A small contrastive audio-text model, trained from scratch.
Training: 7100 steps, batches of 256.
Rows from block 3 of the audio encoder of a small contrastive audio-text model, named by matrix and row number. Rows with one number belong to one neuron. Each number is 128 + 32 x the weight over its row's rms, rounded and kept within 0 to 255. All counts start at 0. Numbers have three digits each. After the name is the row's rms in percent of the matrix's.
After each neuron's rows are labels from the 100 clips, of 14848, where the neuron reaches its highest value: "lies over" is the class under the peak. Only what is clearly more common there than usual is listed. The data: Morse code for random letters and digits, with fading, noise and interfering tones. In brackets: how many of the 100.
# fc1: first MLP up (encoder.blocks.3.ff1.fc1.weight, 640x160), inputs 0-159
# fc2: first MLP down (encoder.blocks.3.ff1.fc2.weight, 160x640, transposed), outputs 0-159

fc1.73 172:104159183146090152201128120146173132169115167153151099168125153111147102127139092125141110120150117066077103137074132121087082028121131090058134042070093069153071110116112084133097109090076107147157171112138103191073154119130149141124128141095134102145191102138106109126162094130152132159153132182151146131126127176186172170189144161157096142102128123137129088101099134095179123092141134131116137099075118122160100112127130073101078109129115123099109116120147142158062116177080129
fc2.73 187:148137142118119149146164146196230196162147161171138111138094096120124131145155094124079076075132128092074038148156113129162129109113127167152161133179121144107127149138122107194103106095134145173094166157116123125125144120091115131143133112171132136128149094072070097115159183197139181212182122120151203182154128114156149105158119160188108094076120127102104125147100143147119101098191072157150154129166136092134130137136125131086140181143149123101129142148127147116165154170093083
lies over: gap (100)

fc1.608 098:115091101091182167085126158114154138145146162139174085164077057062111109141062138105090100136114122145135139105149174137117134118086151131104114128106112081169133146096131108115095106121164160097102108161140104143155089157150110120172107111108149127101121119130104144080085143136103127102152112155158140055032105106129176120145111134101084105138124103121142124033053110108095130086006079110139110115130169116072133127137128117132095073125155114102134076104096102159059090098127083
fc2.608 096:111082103056071090150113127157202174119064133190130154104169187112127134063106158168120113149170160126119121170079145097077187134109110097114107118116106084122134194134121099128144105105097152158142147114114126122114061106132132107140096131115108090078158164121089093174131154141117139171154051147120137098115111139106132114120093143109189145111151180195126170126127136057131107145144159153090052148123085127131160098158160156136131091096149109075125139101151213090134160109083087
lies over: the character "f" (30)

fc1.402 178:116122160155088123180044166109116074105138169120157151141123129163155129123127130116162178187116110091116131118061085120128101107106121106073082107080080105133119069124120145122100154072085150119197118089102150128125154202078090091134132134113170068130139119158159077158152132069097087152101094088077109102153107119154153185096143136136167153092121141122150101117116113129162144070123139110075139083051130096120114129039089158114076092177147123105110121142091148094093097141089145
fc2.402 179:134104149143143126142170111166138112158121101094168102129118127129140198158173133115109045087131111111133102154203157178106185198153092132205165159164168089124187158170167140127133164161160168157138134170099182116109117121114121173162142125154119137135079161104138106180124164142113112136133132109112165096093125170180158161160143142122130112144077115166141148122206155148119166123180159122163148191183190149162179139124066156149151153159171147137131189161114170135194132141147129
lies over: the character "s" (27)

fc1.479 175:112119142133122120130065110061126125092095137173115123134097110135127118163122131154146146119090107150108134080101146183109128115136117146126127119154100129133081109034118111087066144148086177141136096145120139110116105141151110071186144130114125151115091100123176118108166116123075075142090093085122089029093136138172144176142169105121132135143109173152133143101103101088119173092088117121142148070151154151124103156047063124117108000116125118114107118118117095100115079083127103
fc2.479 185:094112123175139186093147174068157107131140063124167110130096143115131089072122106123147109093125091124111168115119197141099137207127142133172143194110114114136201124153152088141123180147137136129148085196108138124135119173153157131115145164127163128137152154095131089126173178178137082171177124137107140074079100112126147112117113100049127102077092119167134132093146153145102150081134151109186136148137196113096160101138102177152177138192193148134097164143185130119161170125190127
lies over: the character "i" (80)

fc1.82 191:126071105084140131134113109163103210102106153163100111158136069110117116090060154122071140129166120101088104112128112111053121148085122115124124138141125108161115165102152098102108100132164157121124108144120101127142093146123144095120103088112128130096059089140126152076094138135102139082168085148197127106143154142133085119120112144107103165156128135163125157078134139126079131150055082134102054129134144096085112116125108088165143040018089116031075115122115118109118087081129087
fc2.82 222:145107135153087084145090129165136107130077142104137118108087121123107151122167148146125113117171156097116125162165159146152200200183138176139127171177130143118179152160205101116112195144141179184172118149103139172111158142097190126183129148125131038144124116135156100132150165154122112175181172137095130115142116102129107113132102128118149117119072171213111162156163168114161145134146155194157146151187159137141183162117127158123148146119151102095137142192160188079149158097187124
lies over: the character "u" (27)

fc1.13 173:121149124128149132114118111069107105136079083090132152112135158120168116158075138128096164123093068181100100069078178133151084137165141108130124105088115097165097144071070148158079165158091092095087109123150160083137089126175139128149120138152148169116139121112197125126104076140113131137067109123109090094057117160116109202137124063087058086140165159121127102098114139117148149039125137107117123120101178154083134103075091138140135084154069180143115112083142050126119121111105153
fc2.13 184:110143169123071162156146164077124068157211092108121062130091114103149160139147112145193095103125147130126119154183130176135133176164106191180127164173108151083161070157187063138143163177131163170142145179136184124151168078122084113151129146142103110146104162087133115134162177125154110157166140114123141146101156128152126102136124091122164126142084161191151166130179153156118123099167124150192150130178172138122178205095090162132119132154152142108127168150114122111193127110162108
lies over: the character "i" (72)

fc1.261 168:139097138130149159125124138153120152159126114170165115155151105108119096110083145109091100113123104047094138080073144080074121122102153117115122122083080116163134171105144118110128118123165167092127121153123093099140082167129136086128148122078120087084102091081079059120141153139143101103148074121163129068099076121131161120185156151121110117119123098155172125092064116130086146124031115106118094110135120131077052111176109072116121013088148101078085063107118130110103090122112112
fc2.261 190:133125095091063111144093154156138117105083155172157146132128152145163140101141174166179180132184114122102091138100104116079134149093087111126090130119080079076093177159158095094153109107091173165203089096102165143102109127114164103161094162142107138158140181124089061150074139135092119149139115129135156091142125138140127178163122147133203169172149201189151174133152128087153112166138119128132085131110171091129113130069112166146126111091127098102093143148113203052151135067094140
lies over: the character "u" (28); the character "f" (25)

fc1.110 146:121131121102103133108055091126190189161114112125115117100145146122102136143150124112118160175156053148054097117099126134157086090142133058115103094138139076159039123065121122104134129123089130129117161124145129176100130130128099155180070098144171147109165138130121115105113000136094162148108136127168094141118120193108095165145140151170135133134170140123116147144118124091181124085116095111063085087104091115118136090061088108102110091130093143079134100136112096149121109146046140
fc2.110 149:142115176148079140210056136105126120115181158121140169135107066150110144134150185098147144182124177056116110122171096108111146141166148121170080144145134146028158079119136148135092114109116152112131141100133151068157105107034113103169118146159103070166097154116184125131091207088158120094116131094126115160200100094170131149116105141134171118149097192149123139168125183137104086128160093113155114131161181110111116140115120166112101119097157128097111093158107127100172111104128096
lies over: gap (68)

fc1.468 153:113143145122107160238144120136166124169116150163136032141103108074119099097106095095138109125173108108091101092104143141114100045100159082079135052098096075137067119137100076123125077095100148149143128145115122154081170129113143131149088113115126123143176146109117123154164107145118125147156139159197144121098089174175129153155131132142100113096122133134106078111112104054143101098126091139115133069072135101119084084112094088090063112123142115099126103127161145132090099156036104
fc2.468 167:142134172117133167157151172180195186133140152166146153181103093122127126126157101129127097098144124101060066127141098126134141140114157149152175147185136146109138123135106099173135126064144141147101156141091133153151155131099125123112142116180145127097159084070094125117167197178144179226202136137150210193195135116140149114146144170172129102080122125145116131154098162140121090086192075144141155164141126087109120115111112140078147144172136135085123158129121141149166167168084072
lies over: gap (100)

fc1.232 152:133107142120122147106068091078112107067110157141167132134125113140123081117097117129145140154102106144078155073101139130116124099112137135107115121104096119133100105069092102109081146127082192065159104139133117138135126185130136078146134126077179130134102091123155105091184104087078098111114100105123103088112128127160132168140137138120118118101109146127149126099070086103149148106051103124083120014113097132104099117063042112085092025114131118088106066109116092118086063085104126
fc2.232 157:118145101152134138117116163073164128144111092159186138153124121096102115077147141163141125108130126058107147107118180113059132174177167118148145170087159125150217128132152087163123200161193109116108120173094148094151100168140148142115137149148151093125141144121130115112126136177117091141184127170119179082093109113135140134110166127051148148103110134206166130100138163164134170116124167085172117182138168137087118077132105156208183126171168137098071165093151131136140170101196115
lies over: the character "i" (52)

fc1.165 174:122079109167145180058154150152144155127141166183180144137101072120093081145041103108106077103097065103048096098076125124093090136115125120136163152123127083172134074112109098127143126130087168095132116144129063155132186137139113106115098122138131144110108130125121115140123144132140124129191164204195163133128144179154086136142141158127132095137109123124140166141097075118122129125067083098107095119099151115104116087108050116088125119165103126090098053083089067144135061137100128
fc2.165 212:090170139163129161106140115109138107134085170155180199123130113137127132126100127150127137100113091122094146117096085121056081148150138097079130133064108098174114115124147096145095227170090139106185134078106093170118089148144145130105161150110150106133116168181157134167131115091107093143168188219161214113171115154142138141128160164129168129105151108165159135112143110162171145146121181112137088179046141144134094077079083125153129110180113133123079113092105089126128172126106165
lies over: gap (84)

fc1.80 152:094117164098129085139095127099103110143143111121172085149156125086088123106098112148114088123128118095097155128062140138068113141109113157104138145119101092066119101126165119103100123119158181106181111160128121112118120146110158082086109106036112080090093109149161096143169119110073075108117079090095138073140119134164152120106132128111131121109088147136159137042135097100153168080064109146106157090119118140108109160071071077062100026159152106111097117166151117103099040097128107
fc2.80 158:153129145134162086129106082125186129076114107129177160173117096073086113109139130088142147107129064087128188108127115115073092092124132118085163096026159106158211111112130107190107182154207137078098139177135086106153129154122115153082145129096167115167104074169181171085131148129149146113166120123131140126107162083137114096111164149093137165135148111142166107109140153192153196088099168114146120135112154164087061094113143150185132135144142119092102111088122125143099134110179123
lies over: the character "a" (28)

fc1.90 088:133110118101090124151059127098196171176074122155129151135154118155145142170121104089120131139138114095091097074086080095105092026098115137061121091119093143163077118050106110116118096118113137118161149113124127140126124159112135110157082094086153079102139125131088138119119092089111138076136106139169109136099111146107163130158140150133128097136153135141100133129058116070144127109067110084076077112100122080122101103139114067093055058062079138089128066067116131119084113126102140
fc2.90 068:137134097082110152172080158093089110149102121177094129146181114116141103133047128157086156109149161149145127123140167091132134083090184087116139110125081101120095125082099101131122095151103086152135134105173091048148077136176113112127101132133120156194177121094096094103067164148121088119123076054142151091092167137172116146165143091100071108112128159069077126143096118125073104117137072124124072088106099131185132103176165125166121088109093111177127127069180109158099146110111101
lies over: gap (100)

fc1.250 150:142106119122127127128088135122138115153154168147136092139136094170145136128105111045109143173133131102120128115073104078116127093090113136088061091109087133104131138107129151135103108084091163077174118103147105137120131154097102111106109139104147061092095105167149133113177133054137140122125084111130128096155144132173204102133125145115108117093147094104155078088078087099086099105052089092093124041104113085095094121109125089127087069098147113062117087156096114065049048116093122
fc2.250 151:184114137125104073130101099146136126154095070116173112090132169066165131136189149109117075089175116105087080157148158178110131199097119102187140146123116071114149169165143108097141169121144133151137100164088199137135111091103133142145137131164135135129073166107114116190089136142118160122086112141081131101053095166144121214165153135104146118138115133170116153097190118100110148088120150120116115173095156148100156143058068168152097113119102149104117141210151160119205130108100134
lies over: the character "i" (38)

fc1.350 129:112126140107123113131142160110134107111097097116121138142177135086180134117108137108114130138133104114111103050058118104096080088118158080080116083079138102139123139072131135141160125143118091087111139100111123112147108131123140100186150118077160122195169147168164149151125129110125143131047128071082111097100043149137183187131129102097144072086168090148097078109119128130178145092110142070116152106030094137106071098097074158106064057142153118109087095103157137123130143082096139
fc2.350 126:062140128143058140116138167119155105091094093120131104158147178145139161135123133182116171116134150148110141147121116154111073160130137167151201099141149146136205089165162108166202162199130131183138141112151120172149209180138095161122152127148111131156143111141125095094117159086168072137090187132087168171131119120165134152134121110100144093107062150186123123150176132105152174098176165179168123170164159096162134138159096157145162134180154130114143172167152161171145119112194153
lies over: gap (84)

fc1.381 103:199112148095141105117093109107149119094090180103138133141152077136096132173097124088119143164148123106115136112117104122148125072109148114097098124141155069154094085096108169091088140082111167097138119101121127170095131175078106117143090096097185079124095101172144134124178114057107093076149144127197083085100140123169110137131135124128079150106126153123111092133080112106146131106062061132110140036103131147119127121090109108083112114092122112096153073142068079161024093107093090
fc2.381 091:104185130142136133154168085102086061077172093135143148176174107159137162135167112155132119094102134108152097096140136146134117096149132154121143131105139186105145062131132110134112196188089146145207129106143096171178191133143145153131128119141121147193111175197122147082103163122147071072127173062120182239158218118175110166127148117161155160137072131072135170139065096138144116124133101144143138118118172119131101169106149133134129163154120094122128133123113152128117114130147146
lies over: the character "n" (26)

fc1.111 162:139169066095127065108099180145158116116036115186108128137213118119117081077122101154097132146185129115096151142099149115065124110167143146067140101096123035102097154133180114126171163099139109117163140110064105159143133152138150101130091104118131155143101074157193096148152154084087069123123073100115144071105142106155131097124067102075139109085131146147102136116109130103169136102054131133117126116077110147122105118114128133096131086136122107064055125156148143123092155098123142
fc2.111 171:143153101127134109098181061152069103099116104097073152090134085144122128117122111086132086141159161121135074092150126117170104092102097148123165107130129171111110110105128168120107171140108099109166162077123047138119135102135144167108157088124101171172075138145122171131126097143121166097126136131189108163166191123083015034096120141175152130122162132107119210164115112187156105181080116168133163138109114158147096163119168097106128177110096099148149127168120101088149147131139169
lies over: gap (70)